A small image flow-matching model, trained from scratch.
Model: 12.8M parameters, 32-pixel images, norm layernorm, activation gelu, layers 12, width 256.
Training: soap at rate 0.0034, batches of 384.
Rows from block 8, named by matrix and row number. Rows with one number belong to one attention dimension. Each number is 200 + 20 x the weight over its row's rms, rounded and kept within 0 to 999. All counts start at 0. After the name is the row's rms in percent of the matrix's.
# q: attention query (model.blocks.8.attn.q.weight, 256x256), inputs 0-127
# k: attention key (model.blocks.8.attn.k.weight, 256x256), inputs 0-127
q.103,116,210,211,181,175,218,186,176,215,218,234,203,198,184,218,183,226,163,205,197,186,186,235,175,170,204,209,197,170,194,201,202,215,205,180,170,205,200,219,211,183,236,198,193,222,183,181,210,203,174,226,199,202,149,166,199,202,211,194,186,165,187,212,220,168,208,200,198,186,170,184,178,170,166,199,210,168,205,168,197,199,181,220,208,227,183,173,233,196,225,157,190,189,219,171,216,210,200,207,214,244,190,198,198,195,212,191,223,191,159,203,214,165,226,195,208,212,197,175,168,207,176,208,198,185,245,196,203,219
q.104,082,184,185,196,187,229,195,193,188,195,173,110,213,219,204,228,247,210,160,171,198,205,246,195,235,203,181,214,196,220,208,217,210,223,227,218,199,207,208,194,204,211,208,195,227,201,204,247,173,200,215,206,215,182,192,212,234,177,190,205,214,225,206,175,224,228,227,173,219,202,155,227,244,226,195,220,205,194,199,210,242,200,194,200,211,222,188,194,215,251,216,206,189,207,228,201,200,182,228,159,142,213,213,206,231,181,203,195,186,178,212,177,210,211,198,202,176,184,213,226,232,186,196,190,234,200,188,204,204
q.105,090,177,189,204,194,195,222,211,197,177,205,241,219,201,211,153,191,203,202,178,186,211,230,203,205,185,194,176,195,157,169,226,201,144,225,223,182,185,215,211,193,165,201,182,226,194,190,190,190,199,217,184,203,195,198,186,204,193,248,228,226,170,194,208,212,162,156,186,193,208,200,216,223,212,181,212,197,196,214,203,228,216,223,219,190,234,199,214,186,221,190,208,252,199,188,181,247,188,187,180,164,212,190,187,144,179,189,188,191,181,191,227,198,206,211,206,207,226,230,219,206,204,196,209,194,190,186,192,203
q.106,108,177,185,207,198,202,223,230,215,228,214,202,190,172,176,158,184,197,200,167,202,198,175,171,189,205,182,217,214,225,209,230,176,187,147,180,143,211,204,175,200,212,185,230,192,219,202,239,185,204,254,178,196,213,229,207,200,227,205,221,217,204,200,234,179,190,191,184,193,197,210,206,189,179,216,188,188,184,214,205,217,215,185,188,163,190,206,208,178,200,193,201,206,183,227,231,228,215,173,204,206,173,175,198,209,188,188,191,194,212,178,189,171,170,203,225,202,207,202,165,197,210,184,175,181,190,162,190,174
q.107,115,170,215,225,202,204,195,178,171,222,202,197,221,185,211,207,214,201,216,181,184,242,203,194,178,225,204,201,215,160,200,189,218,233,219,193,230,195,222,239,201,184,219,207,205,194,230,192,207,217,195,212,193,199,180,224,210,223,222,216,193,198,198,215,194,150,201,248,218,161,213,160,221,215,194,212,212,227,213,198,195,158,227,220,244,234,194,231,192,186,226,195,174,182,203,180,206,175,244,190,198,219,213,171,202,176,221,210,200,202,180,199,179,198,203,174,187,216,208,203,205,204,204,221,185,179,194,189,222
q.108,076,223,212,155,205,192,195,182,198,217,156,229,194,234,214,213,197,207,174,188,191,193,192,177,223,205,203,226,232,185,197,195,210,173,195,187,191,248,191,232,196,195,217,204,190,189,205,191,181,200,209,190,213,185,219,227,197,196,233,171,225,217,205,192,193,197,179,179,193,179,209,158,237,236,196,205,167,171,190,193,207,178,204,208,209,170,215,221,235,185,193,177,230,214,199,181,188,206,213,204,198,171,215,207,187,216,199,195,193,182,208,174,188,168,188,179,207,214,186,203,219,187,195,209,194,180,182,231,234
q.109,081,228,212,197,186,191,175,206,194,169,209,238,169,196,191,205,206,161,206,189,216,232,178,203,210,213,184,201,211,201,190,207,219,239,211,148,209,196,185,138,203,180,181,204,189,191,193,223,209,208,151,193,197,232,231,229,211,206,185,181,210,179,208,190,235,176,194,204,248,190,201,187,198,209,192,164,233,202,223,223,207,192,181,219,216,202,204,210,194,203,194,191,194,183,193,179,205,174,205,200,162,212,222,173,175,209,200,198,209,247,177,197,205,175,193,184,201,184,196,162,201,224,174,180,198,208,204,215,213
q.110,098,217,164,196,200,183,181,217,189,201,159,211,193,185,179,218,219,203,198,189,217,186,195,203,199,198,200,195,190,196,218,197,184,210,201,218,225,149,194,230,206,192,230,163,174,170,228,165,195,219,196,239,192,241,227,229,203,192,186,210,180,236,186,160,186,215,222,226,171,180,231,219,195,197,175,221,193,201,221,218,212,198,196,210,208,183,174,176,207,274,223,189,173,219,191,204,193,227,182,202,175,221,218,181,205,194,200,193,181,194,187,199,178,212,199,213,211,211,218,172,203,220,183,216,193,168,160,189,184
q.111,123,198,211,193,215,171,189,170,172,225,165,185,221,198,166,205,217,215,177,201,213,191,168,194,209,169,166,208,209,206,227,167,192,179,181,222,201,213,230,179,209,224,201,232,191,212,211,184,215,230,207,212,186,214,192,237,230,243,225,214,209,203,214,176,189,227,212,208,192,196,211,204,215,217,180,197,202,195,198,215,225,226,224,200,193,188,202,214,193,144,190,213,188,207,210,196,170,210,180,185,147,222,179,185,194,172,195,207,222,204,204,205,186,200,197,221,219,216,217,222,190,199,237,240,217,176,230,189,177
q.112,081,192,184,186,177,184,182,224,156,249,176,185,218,183,194,206,188,182,237,213,231,178,192,200,203,188,211,210,204,234,218,200,198,198,184,155,225,196,227,201,165,158,210,199,214,181,220,218,192,174,215,217,197,185,196,214,217,202,229,236,185,214,168,225,219,208,221,195,199,165,195,215,266,200,202,182,228,179,209,192,225,206,215,191,219,197,215,199,227,226,240,201,251,228,207,199,231,182,224,220,184,178,165,227,200,168,201,191,181,184,219,213,175,190,201,210,177,199,196,211,171,191,217,216,222,175,176,188,188
q.113,090,178,184,181,171,171,190,188,181,222,198,203,185,253,212,206,226,219,209,175,214,231,229,189,189,207,178,172,215,198,200,195,186,224,195,187,184,229,189,211,195,190,212,224,239,212,194,145,241,180,174,184,205,208,190,155,230,205,201,170,208,211,202,263,188,185,195,222,230,191,167,221,203,176,223,199,223,226,202,210,176,185,206,177,211,187,176,203,209,201,211,176,197,205,193,197,211,180,196,225,184,190,223,204,187,184,202,201,151,194,212,203,184,218,194,235,155,185,229,217,203,239,203,198,199,191,219,175,219
q.114,100,199,200,210,197,174,200,195,201,197,198,180,188,203,244,192,238,212,244,179,172,179,214,173,205,242,215,216,223,189,196,212,190,179,193,210,195,199,204,205,185,231,205,195,200,195,156,202,174,179,182,191,204,189,228,224,212,208,187,156,177,196,245,219,211,160,229,212,209,175,183,198,215,211,188,193,195,225,177,219,194,201,205,182,221,187,184,185,198,229,214,223,214,244,190,242,246,198,214,167,223,166,204,185,196,205,194,217,195,198,214,210,205,218,182,187,166,200,218,179,197,207,206,207,182,188,186,202,175
q.115,103,214,151,193,215,235,210,203,183,212,239,192,190,216,187,169,161,179,233,185,199,219,190,179,217,183,192,172,194,218,191,134,204,225,193,195,233,233,216,222,164,198,221,191,223,181,220,193,206,192,209,220,202,204,214,180,212,196,198,158,167,208,219,179,228,160,186,198,214,222,194,202,187,213,234,195,211,200,231,193,209,237,232,185,190,194,192,202,190,199,191,178,202,174,229,196,228,200,196,210,188,194,194,239,191,196,201,174,193,179,214,173,190,200,208,212,188,187,182,185,209,213,218,187,207,217,193,196,210
q.116,083,212,153,223,238,206,172,213,215,197,226,188,195,194,192,196,217,214,235,225,239,180,173,194,180,204,188,222,218,201,208,190,174,227,193,178,186,227,237,186,204,196,231,224,238,207,184,187,205,219,220,174,185,172,179,221,193,207,229,196,162,189,172,258,220,161,221,210,186,209,198,201,194,183,214,198,188,201,148,201,179,162,205,167,195,194,220,169,188,217,193,195,194,190,209,199,165,242,225,171,197,189,211,199,218,233,203,188,209,206,197,163,233,193,194,176,186,183,224,185,170,208,219,209,233,220,196,208,197
q.117,096,180,200,218,193,221,219,193,179,210,190,183,193,217,197,157,230,217,196,158,184,213,183,198,210,210,212,171,214,159,222,230,166,224,190,220,221,185,162,162,167,193,205,220,223,179,209,206,181,181,176,192,192,213,204,216,216,210,185,198,225,186,190,197,202,181,201,235,241,206,207,229,237,190,205,180,209,194,192,189,230,206,194,165,205,172,188,227,217,188,168,220,192,189,222,182,167,187,246,207,213,218,189,180,203,193,194,206,214,174,213,194,157,179,196,188,190,223,197,183,206,190,138,195,195,215,233,183,198
q.118,108,159,191,234,208,192,224,209,214,172,215,212,204,160,207,193,214,172,199,204,189,217,207,215,169,196,211,232,178,195,209,199,193,217,236,193,195,161,225,215,210,191,228,184,204,191,207,200,193,171,205,170,182,201,187,176,178,191,195,179,165,242,190,206,207,202,193,201,184,221,212,215,201,229,175,226,215,232,192,196,217,205,203,194,166,223,221,209,216,228,212,166,198,154,168,224,173,203,194,173,187,239,201,205,225,179,174,207,176,215,166,206,238,190,200,192,197,202,167,231,185,201,209,213,206,220,217,223,173
q.119,116,193,173,205,176,195,199,223,213,158,215,188,166,215,177,185,190,196,197,182,221,212,179,208,179,225,193,216,186,196,203,178,196,219,194,193,204,182,193,197,235,198,220,165,180,236,216,192,207,157,237,199,214,228,208,207,211,177,221,193,172,211,206,198,228,227,187,176,196,188,210,195,188,168,185,187,171,169,191,188,199,195,180,181,177,166,197,214,209,187,224,133,199,204,221,203,206,211,189,204,177,195,183,226,219,234,210,214,206,215,198,228,208,201,212,194,238,174,190,217,208,239,179,195,211,199,191,217,176
q.120,088,188,149,196,174,185,177,249,211,191,231,249,175,205,193,231,192,185,184,203,218,223,196,174,206,190,209,200,242,203,211,183,178,202,187,204,217,205,185,200,213,186,222,181,219,194,213,190,208,180,200,191,143,218,177,193,209,222,188,205,223,211,197,197,173,171,185,215,203,193,192,189,171,186,224,201,220,197,227,204,207,240,186,189,177,198,193,202,197,210,145,155,212,184,173,195,238,204,212,174,192,207,175,214,178,220,199,160,188,186,219,223,205,173,191,203,214,178,178,217,167,196,187,190,177,194,220,208,208
q.121,092,175,171,202,216,239,168,191,218,215,199,197,206,227,203,227,212,177,247,159,180,224,239,215,237,183,193,204,217,194,205,206,205,221,197,218,235,234,171,191,199,202,167,190,244,203,173,205,171,212,192,222,201,198,203,196,179,199,194,204,198,169,200,226,203,230,153,192,215,194,165,186,180,199,178,224,214,249,182,193,198,216,202,177,206,204,188,202,220,234,218,172,190,185,218,212,192,152,181,196,220,185,211,184,204,195,202,237,201,228,208,209,209,232,197,215,156,185,202,197,200,211,209,193,222,182,191,178,219
q.122,116,205,191,219,207,179,198,198,215,176,222,189,204,203,186,222,194,181,197,233,194,181,191,202,215,218,204,181,193,202,236,202,163,172,218,196,217,193,196,203,172,222,196,169,188,183,207,209,178,206,214,218,199,215,187,192,168,214,211,194,198,201,195,174,180,216,197,160,200,201,194,214,194,236,208,183,143,191,199,236,209,203,201,230,183,206,230,194,232,214,185,221,203,223,188,214,163,197,157,193,218,190,213,202,191,234,194,210,184,164,196,194,174,189,206,214,208,194,148,215,199,179,187,188,259,176,226,181,210
q.123,103,194,186,174,183,186,203,191,217,187,210,169,203,210,204,213,203,201,198,224,211,181,223,198,221,206,203,194,192,198,188,215,222,186,213,219,192,192,200,237,215,183,191,178,175,200,168,226,180,187,190,215,178,205,185,203,200,190,159,217,191,226,192,176,214,271,188,199,228,196,223,184,200,210,193,243,204,210,187,243,161,230,205,192,220,198,208,237,169,203,197,237,176,191,221,183,207,190,239,175,222,181,212,202,216,186,203,214,185,215,229,209,148,193,185,203,218,190,189,218,175,200,205,183,195,189,196,221,220
q.124,075,201,224,215,207,189,202,195,228,200,180,225,224,209,214,185,192,187,173,184,204,199,187,187,213,214,200,224,194,194,232,201,189,183,170,209,228,197,232,193,184,221,206,170,182,179,208,184,180,169,184,203,177,212,170,197,187,248,193,206,194,199,201,225,215,190,202,224,229,198,185,195,171,203,185,204,221,177,192,203,187,180,186,187,216,203,209,218,229,214,161,209,193,180,215,171,243,219,197,204,223,189,203,217,183,219,216,215,218,199,177,196,169,182,188,211,188,199,213,229,154,217,246,186,202,194,231,209,214
q.125,088,170,191,161,154,183,249,187,204,180,192,216,197,252,204,196,212,208,206,211,179,183,194,191,229,250,176,188,188,201,201,196,225,191,213,199,186,207,174,190,186,228,206,230,183,200,213,225,211,246,173,214,182,176,213,172,190,231,204,165,191,183,209,219,227,182,223,221,188,256,216,180,220,235,172,209,192,177,188,222,217,207,210,192,213,215,202,198,158,211,215,185,206,212,180,171,192,221,188,233,192,216,225,173,197,205,192,188,218,212,194,185,199,221,200,182,215,217,215,164,197,177,192,190,175,164,223,217,196
q.126,105,214,199,231,175,209,178,203,201,186,198,215,197,188,236,201,187,175,203,183,180,224,195,217,246,199,214,209,221,204,178,199,178,199,177,189,205,159,192,186,196,163,162,184,188,192,209,207,226,216,203,202,170,212,232,179,206,206,170,190,188,240,220,223,218,211,208,219,175,181,173,224,176,207,179,158,194,227,193,173,212,219,218,195,222,167,203,229,219,195,211,199,218,188,229,216,237,189,212,181,214,206,229,203,188,200,201,190,218,193,219,186,226,200,171,201,223,166,207,227,224,233,174,207,194,209,207,208,219
q.127,098,178,193,209,221,214,198,193,219,221,184,159,210,198,206,195,200,249,161,168,177,221,215,178,172,193,217,221,202,199,193,186,182,178,225,186,175,192,209,214,189,192,182,211,174,172,158,198,204,232,174,166,192,172,208,187,221,165,217,200,225,179,179,188,205,191,171,206,215,214,233,163,203,216,204,217,191,191,175,174,200,198,186,205,175,189,209,206,205,192,184,209,210,200,226,200,154,189,226,208,165,182,206,205,217,218,227,166,205,209,200,152,228,207,180,187,207,168,187,220,201,197,201,223,215,180,228,190,187
q.128,079,190,211,190,194,207,220,176,192,209,224,176,193,165,217,205,210,183,242,201,232,199,198,174,202,183,196,247,182,218,208,204,211,204,205,199,196,205,183,207,240,202,180,204,229,225,191,228,186,196,179,188,230,199,202,221,216,189,210,215,198,203,195,195,204,208,212,206,196,200,218,198,205,221,210,214,188,225,215,200,193,188,199,201,190,209,234,217,213,177,156,232,173,213,203,185,172,222,190,184,166,228,230,191,233,198,204,189,207,176,190,195,196,174,217,192,197,200,208,168,184,207,209,234,219,179,197,194,186
q.129,097,203,184,164,169,164,196,218,220,189,203,209,187,202,204,206,183,200,201,240,243,190,210,189,201,188,153,162,193,176,195,179,170,213,203,151,244,206,189,180,211,183,192,182,203,175,210,180,205,220,193,199,245,185,163,217,224,231,219,205,202,202,211,217,176,166,184,216,183,192,169,227,196,188,204,184,196,224,214,197,198,189,205,198,209,199,194,172,225,171,192,223,202,216,192,232,193,196,194,226,197,188,220,184,209,216,196,222,180,209,195,193,193,280,192,244,216,174,194,194,166,201,228,244,203,189,223,193,162
k.103,109,214,223,173,174,217,185,206,224,183,210,216,189,195,224,203,215,177,199,201,206,185,232,194,179,182,209,204,160,212,199,197,214,203,192,223,199,177,220,210,200,254,174,180,194,194,179,196,197,177,213,217,212,147,184,201,199,200,195,172,156,201,200,209,173,225,219,162,194,179,167,165,182,197,214,208,192,191,169,193,207,191,213,213,212,216,169,247,200,235,153,194,212,213,198,195,200,193,192,203,200,188,231,206,194,199,186,217,190,196,194,204,184,239,252,214,214,197,182,163,200,163,210,185,178,238,189,208,202
k.104,084,224,250,220,214,198,227,193,232,196,243,260,212,211,202,207,202,179,210,256,206,223,186,197,185,181,188,183,206,200,197,211,188,175,189,198,196,206,181,203,207,208,202,206,203,213,223,130,191,202,187,177,196,241,207,188,164,197,230,213,188,203,201,223,184,206,216,234,201,196,225,191,178,166,209,193,207,215,206,200,198,221,187,213,188,187,216,204,193,165,188,185,193,191,184,207,175,213,200,238,240,216,202,203,152,210,194,224,238,218,191,220,227,192,258,212,221,190,197,217,157,208,190,204,190,219,212,210,212
k.105,094,168,213,216,157,214,178,189,146,165,187,201,198,223,215,194,214,208,196,242,166,203,224,204,207,169,196,156,213,196,195,201,176,212,178,181,199,220,193,201,230,155,218,210,202,195,193,220,204,186,225,211,198,210,172,206,198,217,233,193,265,208,208,214,198,190,194,183,200,236,205,203,218,207,167,205,210,169,210,157,209,190,184,187,202,209,211,192,205,233,216,219,196,199,204,211,137,199,198,215,165,169,225,219,168,185,182,195,186,199,192,195,230,191,152,215,236,197,199,219,194,200,177,199,197,168,211,183,184
k.106,125,203,185,212,206,201,229,208,215,195,195,173,198,177,186,164,171,227,188,201,192,189,169,217,194,211,192,225,178,210,179,215,174,196,146,190,179,213,220,187,210,220,185,224,187,192,217,233,183,210,230,172,177,225,207,192,194,191,203,201,217,177,188,208,186,206,204,194,200,184,214,220,185,187,219,187,235,177,201,225,217,228,187,197,178,205,203,225,190,220,175,221,205,176,204,227,188,204,172,193,160,167,182,205,198,180,173,205,202,182,167,204,179,184,308,205,205,211,182,167,206,180,201,202,172,177,153,188,181
k.107,120,181,219,196,185,188,199,176,178,209,215,194,212,190,232,196,164,215,210,187,169,247,192,195,201,206,221,206,201,205,188,173,216,218,212,227,231,188,218,230,203,174,229,214,208,191,205,210,184,229,197,224,206,185,184,205,216,195,221,226,207,180,205,214,195,164,219,238,199,175,204,193,196,208,193,201,231,211,234,205,182,180,225,239,232,213,200,231,196,192,212,180,178,175,191,181,195,190,209,189,170,228,220,178,195,182,216,192,215,221,197,218,193,193,260,167,207,211,212,193,218,210,209,218,191,146,200,197,231
k.108,075,180,192,217,192,189,204,188,228,192,202,169,198,224,214,198,190,155,185,162,209,223,161,183,220,209,194,221,198,206,202,210,196,184,259,188,226,164,184,177,155,231,186,202,201,205,225,229,197,189,221,209,210,205,225,211,207,178,188,185,180,189,219,227,205,183,207,194,181,237,205,214,206,194,195,182,202,236,200,209,233,202,220,190,177,197,175,206,177,176,193,194,242,165,207,206,186,188,254,191,221,179,212,234,211,180,200,201,193,210,200,200,193,211,207,195,220,230,235,186,180,208,192,177,197,170,218,183,193
k.109,092,215,205,184,225,204,200,222,228,159,177,234,240,241,188,209,212,159,216,188,208,226,197,216,155,198,216,207,193,207,208,182,218,224,212,183,222,183,214,141,194,194,208,184,192,226,180,216,214,183,171,180,190,206,189,203,212,213,191,174,203,230,214,240,216,226,186,204,177,204,196,181,153,205,189,180,219,191,204,217,206,184,188,186,238,182,198,212,217,233,228,179,224,223,191,220,194,185,175,200,169,210,173,178,181,188,213,223,205,176,171,233,177,202,165,194,220,214,223,232,166,184,189,210,222,199,195,210,179
k.110,105,218,206,194,221,184,183,183,232,214,195,202,181,208,175,210,221,237,191,169,226,189,171,193,172,196,197,187,192,197,246,201,214,189,164,200,219,148,192,214,206,213,217,144,209,182,222,172,210,208,214,213,196,254,220,203,201,230,177,203,155,234,202,190,188,190,204,225,168,204,213,238,205,169,194,224,159,187,222,196,233,190,170,197,224,193,177,167,205,227,209,220,194,203,160,192,186,227,186,202,203,209,217,203,201,204,210,192,184,189,196,202,217,208,121,217,210,179,207,179,223,205,180,224,192,195,179,194,203
k.111,118,204,202,220,219,188,201,186,192,199,203,174,223,198,159,216,209,198,179,192,209,223,134,217,212,161,190,195,206,191,218,180,205,184,163,203,210,211,236,175,213,268,195,247,189,234,202,194,197,212,211,202,198,205,204,237,244,256,218,207,212,192,200,193,194,211,193,219,195,192,213,181,211,182,197,206,199,179,199,208,218,225,207,205,204,187,208,217,185,142,185,220,182,221,202,170,189,201,194,194,185,216,196,182,190,192,197,204,208,208,206,221,200,188,168,223,220,196,199,219,202,200,231,242,214,202,239,195,193
k.112,082,214,210,179,188,196,225,196,192,188,165,225,194,164,186,203,199,193,211,183,184,228,182,188,197,232,212,194,202,163,175,210,195,166,226,215,165,204,174,208,243,216,189,179,238,210,213,143,212,195,191,212,183,177,186,216,200,192,182,197,207,211,230,198,224,202,191,218,245,212,193,189,232,190,211,196,193,228,201,207,188,217,214,228,215,204,224,171,202,193,165,219,188,196,202,190,243,228,170,147,188,202,174,213,219,199,204,187,204,220,185,211,206,210,222,165,231,192,208,209,233,203,188,181,192,221,215,171,202
k.113,093,170,218,217,224,194,204,209,168,211,201,214,191,183,173,214,212,216,164,216,157,217,221,227,213,186,205,213,194,216,206,212,227,167,217,203,194,200,205,206,201,215,219,199,199,195,189,160,188,185,182,205,188,186,252,210,172,219,200,230,172,193,188,249,195,162,217,215,218,209,201,198,189,142,213,168,221,191,210,194,217,203,231,221,203,205,201,213,209,177,223,208,190,205,214,168,202,195,206,165,215,175,225,184,202,210,200,193,201,187,211,218,195,202,185,207,175,203,199,185,222,159,196,193,219,205,250,152,228
k.114,106,250,193,189,187,214,209,205,205,215,184,206,185,177,190,204,205,165,176,229,187,217,218,192,205,193,237,211,177,191,203,188,206,193,177,179,209,200,182,237,186,149,151,225,176,181,170,206,190,166,210,223,215,216,195,174,214,185,221,178,170,215,243,221,204,173,195,178,217,165,188,232,212,172,205,203,177,222,207,208,204,179,149,199,221,200,189,211,201,192,182,198,178,220,177,199,221,173,217,192,222,193,172,165,202,181,191,177,209,214,186,208,182,205,211,191,209,173,222,179,202,190,202,177,205,211,223,211,218
k.115,103,189,195,230,205,165,193,186,161,191,209,202,187,199,169,182,186,214,197,202,198,203,233,197,205,191,206,200,207,197,201,220,209,190,219,185,187,229,195,198,237,201,225,194,218,221,209,214,190,214,197,170,158,215,204,205,176,223,218,202,206,204,261,225,191,171,177,172,226,178,179,182,214,210,220,190,176,222,198,181,208,213,193,188,160,233,176,209,209,224,166,184,194,178,193,210,195,195,217,178,183,212,185,199,200,204,157,198,195,194,206,242,205,181,220,234,183,234,243,224,185,194,160,163,217,173,186,196,234
k.116,080,181,217,159,211,176,214,168,197,214,162,205,207,209,185,200,183,204,209,202,213,192,214,232,198,185,171,215,206,217,168,217,197,214,204,221,201,232,210,247,213,170,206,192,220,203,210,218,193,187,184,179,189,191,184,175,247,186,201,192,227,206,201,205,157,164,217,156,219,205,190,185,166,209,212,190,214,201,215,205,198,195,209,214,183,218,241,202,186,258,167,210,214,230,200,229,188,206,201,185,217,187,195,182,197,196,218,219,188,241,187,179,160,200,211,234,238,190,182,192,222,159,206,190,216,195,157,195,196
k.117,103,148,198,199,189,207,169,172,210,218,226,167,191,224,223,167,214,190,187,192,203,172,207,169,168,201,184,220,205,209,187,191,197,190,196,214,210,212,221,226,207,201,221,179,205,216,162,216,227,167,204,205,201,211,198,197,190,221,233,200,203,190,184,172,180,227,177,169,255,200,158,197,177,167,213,194,201,207,174,219,198,206,194,199,196,204,211,216,197,203,199,220,193,167,189,178,167,179,236,187,190,219,224,214,206,217,224,235,179,185,169,164,174,197,194,206,216,178,179,193,180,199,207,194,179,191,222,203,169
k.118,101,204,213,204,212,222,215,184,205,189,201,193,206,260,224,206,178,175,161,180,216,204,248,220,209,231,201,205,214,201,199,183,199,207,215,228,210,205,196,255,229,189,215,216,231,221,203,196,212,215,211,179,213,238,187,183,220,229,190,171,183,212,212,193,180,195,223,186,211,234,138,181,224,178,191,209,214,237,227,195,222,177,203,204,194,179,200,193,176,206,216,171,193,189,172,201,194,220,217,215,222,234,194,177,217,181,199,224,195,206,201,191,214,220,195,201,203,178,178,202,225,229,248,183,184,200,213,200,196
k.119,106,221,199,213,202,215,214,243,215,191,181,175,198,229,153,162,210,255,205,181,224,208,208,208,229,219,213,203,192,197,169,212,182,186,189,156,192,214,165,163,224,209,227,223,201,231,227,183,205,196,187,195,203,235,197,231,214,228,169,221,214,209,231,194,180,214,236,229,214,188,157,164,193,208,189,180,199,190,148,196,195,201,197,197,214,220,201,173,215,198,191,200,173,227,191,204,206,228,203,214,206,212,208,190,185,155,209,202,205,187,217,200,202,210,195,179,241,209,205,187,210,210,218,151,163,198,177,206,196
k.120,081,205,218,195,235,179,147,221,203,204,206,143,229,190,262,220,239,177,236,187,199,189,185,238,209,204,221,210,200,169,214,171,187,194,239,197,226,208,202,188,178,226,180,188,224,212,196,207,190,195,175,211,190,198,238,196,233,196,213,193,208,208,201,205,209,213,221,210,197,200,181,184,215,206,229,233,232,190,191,202,206,191,229,225,228,236,242,220,212,164,220,227,206,212,205,221,215,181,193,183,188,195,199,225,198,188,179,230,178,194,204,189,222,175,199,222,178,191,183,207,202,165,169,199,186,191,175,207,189
k.121,085,189,201,207,208,170,212,211,189,161,202,226,216,223,220,215,223,206,190,188,185,178,243,222,196,225,186,212,181,206,212,227,220,220,217,189,216,227,188,197,208,211,215,231,183,190,210,231,175,177,212,220,160,188,204,217,162,190,225,190,179,198,188,183,219,247,207,189,203,225,197,178,246,167,204,213,211,248,209,213,175,224,200,232,189,184,195,224,218,193,191,204,179,202,195,186,206,208,187,207,252,183,187,205,215,224,198,227,199,233,229,182,215,214,200,211,202,168,191,188,206,197,223,180,184,215,200,233,232
k.122,102,187,218,169,200,202,208,184,235,190,235,182,237,205,249,200,200,199,207,188,224,189,186,184,204,181,175,215,235,216,203,204,212,209,201,181,173,190,224,246,207,222,206,190,223,200,177,214,230,191,200,227,220,234,242,192,216,196,196,165,193,172,208,213,177,203,176,182,226,187,211,185,214,202,163,196,158,225,172,192,191,217,200,213,191,205,187,224,210,221,182,209,198,250,164,203,238,201,179,194,168,200,209,252,207,223,200,198,189,170,206,222,183,224,169,210,198,180,221,205,197,145,206,212,241,207,177,175,202
k.123,101,198,214,160,186,199,186,214,220,198,226,219,190,211,200,180,198,230,197,232,194,204,197,247,236,187,200,201,205,197,176,247,214,173,220,178,193,222,178,186,176,207,203,175,178,203,187,214,192,218,194,190,205,228,230,215,222,202,211,189,178,217,214,199,210,168,193,172,225,175,207,160,197,199,198,227,157,167,196,172,184,212,193,195,199,160,159,212,194,192,198,193,214,219,196,215,200,230,168,177,188,221,194,215,184,181,197,196,209,210,208,208,184,169,207,179,202,210,197,181,181,186,217,167,198,174,184,178,203
k.124,082,192,203,199,200,201,223,211,177,188,234,179,173,170,221,183,175,181,215,216,195,229,223,192,209,220,215,202,199,178,210,189,215,235,231,225,185,186,160,181,198,226,164,195,245,200,196,209,193,217,188,215,213,213,202,206,170,208,194,185,178,184,212,184,216,227,216,174,205,221,220,246,236,193,201,221,163,184,197,223,173,224,196,203,193,216,188,182,211,188,220,208,212,226,201,207,144,217,183,233,232,187,178,217,198,184,202,189,182,226,194,211,244,220,211,214,186,220,204,188,162,178,176,201,204,184,210,186,165
k.125,088,194,170,203,206,199,192,163,181,206,210,221,181,198,181,205,218,198,201,174,189,196,229,206,195,196,202,249,205,191,202,146,240,233,200,190,198,218,228,173,197,208,190,214,186,190,201,197,209,186,181,203,198,199,202,250,214,173,200,205,208,209,181,216,208,220,192,218,180,183,195,237,196,171,183,213,169,208,203,224,196,197,223,201,214,208,203,188,165,205,215,188,179,217,209,150,207,176,205,195,202,202,143,208,193,195,225,187,191,200,183,221,176,175,199,163,213,203,204,193,180,203,196,221,180,193,207,201,173
k.126,105,207,190,187,194,176,180,204,176,197,218,205,188,204,197,210,210,187,158,202,149,214,202,228,251,227,238,202,186,209,234,185,192,213,211,212,232,202,223,174,164,245,172,220,178,209,198,218,226,167,240,180,216,214,186,180,213,189,184,201,199,219,202,200,245,209,185,173,245,188,201,222,181,198,164,213,201,200,214,171,204,188,259,200,197,180,203,190,214,210,201,205,186,193,212,197,176,187,216,212,205,219,196,212,182,221,200,199,212,228,211,220,229,183,201,225,202,196,190,232,201,222,172,235,211,189,253,182,218
k.127,095,200,191,197,201,215,197,189,215,241,174,215,179,230,217,206,204,188,172,217,211,254,218,192,209,190,213,213,162,204,186,168,171,197,226,182,201,179,153,161,195,173,186,209,192,185,146,214,190,236,168,205,222,177,181,185,183,205,218,185,227,219,216,246,211,189,198,231,208,238,192,192,215,224,208,196,192,200,190,220,209,205,202,197,217,228,183,217,218,179,213,198,176,209,193,209,200,188,227,184,243,203,223,186,196,190,198,205,201,216,198,173,204,200,194,186,168,196,190,216,231,208,183,179,210,207,169,228,196
k.128,079,205,222,204,213,186,199,197,210,206,176,217,200,209,217,199,202,189,200,247,198,201,189,198,149,211,205,208,174,182,196,200,197,179,169,184,199,177,200,207,225,212,219,161,203,168,209,227,204,178,212,193,193,201,184,182,191,227,207,160,175,197,195,206,196,240,196,211,184,194,177,169,217,210,168,213,215,189,178,189,182,203,223,209,222,205,170,182,209,213,215,150,195,213,190,204,167,174,200,197,165,169,193,214,177,205,203,176,195,220,211,201,176,201,193,204,187,169,224,194,195,186,207,201,187,201,193,221,221
k.129,106,198,177,200,253,192,208,202,179,178,173,244,220,164,185,206,158,241,204,187,208,197,182,226,194,199,208,163,189,169,210,208,206,165,194,177,218,151,205,179,201,222,170,171,207,202,200,185,191,241,215,189,182,197,191,216,214,211,206,180,218,211,209,161,201,184,222,209,172,198,196,167,187,221,180,185,205,186,196,219,222,210,175,212,215,198,213,200,196,178,161,198,218,184,154,185,270,202,192,153,198,187,202,189,183,214,225,213,197,184,172,196,233,201,200,199,195,218,194,184,213,194,201,207,168,203,198,196,206